From a checkpoint of a small contrastive image-text model.
Data: trained on rendered made-up planets, 24.8 epochs.
Rows from block 2 of the text encoder, named by matrix and row number. Rows with one number belong to one neuron. Each number is 50 + 10 x the weight over its row's rms, rounded and kept within 0 to 99. All counts start at 0.
# gate: MLP gate (text_encoder.blocks.2.mlp.gate.weight, 672x256), inputs 0-127
# fc1: MLP up (text_encoder.blocks.2.mlp.fc1.weight, 672x256), inputs 0-127
# fc2: MLP down (text_encoder.blocks.2.mlp.fc2.weight, 256x672, transposed), outputs 0-127
gate.112:33 37 54 52 33 36 56 37 26 45 42 40 46 38 41 46 27 46 52 55 52 44 48 46 45 65 62 49 48 62 52 71 63 58 54 39 45 62 46 39 48 52 48 39 45 40 46 37 52 41 49 13 50 35 51 48 27 45 56 32 46 54 58 51 63 37 44 53 18 35 39 50 62 40 47 59 43 60 41 52 52 50 48 70 66 53 62 72 56 40 51 53 37 47 59 38 52 51 62 61 43 59 45 50 52 62 48 48 45 51 46 40 61 63 64 64 46 50 53 40 50 52 44 23 32 64 49 48
gate.113:42 46 47 48 36 39 38 59 45 37 29 22 42 45 46 52 63 48 44 43 66 27 46 44 51 48 74 54 45 55 26 30 66 45 41 43 59 35 46 35 37 52 50 43 46 52 62 40 27 53 60 41 49 42 62 40 40 49 31 53 34 42 35 36 50 32 59 62 47 38 65 57 54 58 48 33 52 50 58 59 67 49 54 48 69 45 37 44 46 63 59 58 49 69 55 40 70 59 72 55 59 49 54 47 52 28 43 62 35 41 47 66 44 46 56 54 40 47 49 38 69 50 55 46 56 71 62 49
gate.114:44 38 65 54 51 47 76 66 48 40 49 49 45 59 49 61 57 48 43 51 51 49 50 54 65 51 51 49 63 52 45 49 42 47 38 56 48 59 53 40 37 57 41 36 55 44 59 73 39 36 40 50 45 17 56 47 43 58 52 51 52 25 56 54 45 36 34 59 43 64 60 34 38 50 45 47 48 51 72 39 50 64 49 57 58 47 53 69 36 44 61 52 51 47 35 38 62 48 53 59 46 47 56 38 42 46 63 46 48 44 37 46 62 43 48 40 62 46 41 70 43 47 75 54 71 63 51 48
gate.115:43 31 68 60 30 34 39 53 55 40 44 49 40 50 51 50 70 55 58 44 46 48 38 35 76 45 50 54 60 43 29 39 65 35 29 60 48 36 56 64 41 59 49 49 65 58 59 42 38 41 45 43 38 29 51 61 33 64 48 56 42 23 51 56 58 57 52 61 57 60 58 52 56 62 61 35 37 57 60 45 43 61 58 49 51 26 47 47 48 38 59 45 37 44 40 58 65 70 56 57 67 52 57 45 35 35 33 54 48 46 39 33 68 49 56 60 62 44 46 65 49 43 61 36 50 60 50 46
fc1.112:36 60 70 44 55 52 43 64 59 48 61 39 60 51 44 68 49 55 58 37 55 64 37 42 39 50 54 55 41 44 47 41 46 48 57 35 61 38 60 61 48 45 74 52 33 47 59 48 44 42 52 70 36 72 58 51 45 39 68 51 36 68 51 49 56 47 50 49 40 66 54 44 49 40 69 55 66 63 56 48 48 52 40 50 35 61 43 24 61 52 44 43 58 57 52 62 42 51 40 53 47 47 33 53 48 59 55 55 49 51 46 38 52 49 46 40 58 53 62 59 50 46 55 57 67 39 39 69
fc1.113:42 58 50 42 65 52 65 47 21 68 43 57 55 58 37 37 39 71 56 60 71 58 51 58 59 39 56 41 52 57 48 68 52 46 59 55 55 44 41 41 73 45 42 54 44 63 49 55 34 58 46 64 45 52 57 68 43 47 58 55 54 65 62 49 67 45 66 66 42 57 55 47 35 50 49 52 54 58 48 42 49 59 36 37 53 61 54 45 59 42 46 43 53 36 55 42 35 40 21 64 39 57 51 42 43 51 35 55 49 46 54 38 51 46 46 51 53 68 52 50 38 40 38 56 48 34 45 46
fc1.114:49 29 62 55 34 62 58 53 40 53 68 46 50 70 56 26 34 42 57 57 51 48 52 63 47 29 45 73 61 41 53 62 36 49 42 47 46 30 58 52 66 45 39 41 34 40 42 43 61 61 58 47 48 57 63 59 41 52 51 42 60 56 59 47 23 36 59 41 55 39 45 53 31 35 55 49 49 45 50 67 35 45 56 52 39 53 40 44 41 51 48 54 63 56 41 64 58 37 64 56 43 47 58 43 42 43 64 53 42 63 47 45 51 57 68 36 43 57 40 54 46 41 57 46 44 48 52 53
fc1.115:39 53 45 51 59 74 56 46 46 49 48 51 42 55 61 60 22 40 52 31 30 54 43 55 64 48 65 36 54 44 56 39 40 50 48 54 56 52 62 49 47 45 51 38 52 63 46 59 52 41 58 48 76 51 34 49 41 47 34 49 42 47 58 29 46 56 60 23 63 46 69 58 66 58 42 51 42 40 56 46 46 49 42 64 37 43 44 38 48 59 55 39 56 51 50 65 62 45 56 58 47 65 53 60 61 31 49 46 63 42 48 60 54 47 65 51 48 53 59 33 62 66 51 35 49 52 49 55
fc2.112:46 68 45 49 61 70 49 55 54 54 52 44 68 58 55 56 61 48 44 48 54 49 51 47 53 48 47 51 54 46 51 42 52 59 42 48 46 28 51 69 61 42 49 56 49 67 51 56 45 71 43 62 51 53 47 38 56 45 44 63 62 46 45 52 48 63 70 49 60 66 60 42 35 51 50 38 55 51 61 48 39 52 45 44 47 54 42 15 53 65 52 58 48 56 41 55 46 59 58 49 56 44 49 55 51 57 55 48 54 36 46 59 32 40 28 35 51 55 57 70 57 48 49 66 67 37 50 49
fc2.113:41 51 60 58 41 38 54 67 54 53 47 35 62 53 59 65 62 52 40 53 39 46 56 38 62 73 55 42 48 55 53 51 58 50 59 39 51 56 34 55 47 53 43 39 52 42 54 49 55 29 55 67 38 21 56 49 59 49 56 50 29 36 49 48 52 48 36 35 42 45 30 71 60 41 41 60 42 58 60 61 49 64 48 51 44 40 64 47 52 33 67 46 40 50 67 38 58 45 56 48 62 79 52 59 71 44 37 42 57 34 30 36 57 56 61 57 54 61 62 42 58 51 70 18 53 54 38 57
fc2.114:32 36 56 63 54 32 61 33 53 64 46 56 49 51 54 67 39 58 61 63 48 44 56 54 59 50 64 39 52 34 59 46 47 45 52 37 37 57 38 40 59 50 40 44 55 51 50 32 49 58 62 56 61 29 39 52 37 35 65 46 58 39 62 41 50 54 36 36 43 58 53 40 64 46 53 55 61 59 47 41 59 55 45 61 51 37 70 69 51 38 38 46 30 38 49 47 39 44 38 53 44 55 33 49 50 45 47 36 58 60 45 47 77 59 57 75 51 53 47 51 56 61 42 38 45 40 53 41
fc2.115:61 50 37 58 56 54 48 50 52 48 52 66 41 54 49 39 53 38 54 40 56 36 57 31 42 53 51 53 42 52 51 44 60 62 27 50 65 42 44 47 56 51 59 65 48 59 47 49 40 51 58 51 56 43 34 56 53 68 45 74 53 48 51 64 30 33 57 55 42 44 42 60 57 53 56 43 58 56 65 40 45 63 57 40 53 50 37 43 63 65 54 58 64 51 57 53 47 60 65 50 53 60 48 48 39 61 59 53 42 39 49 62 39 39 46 34 51 67 46 52 40 51 56 71 38 61 59 39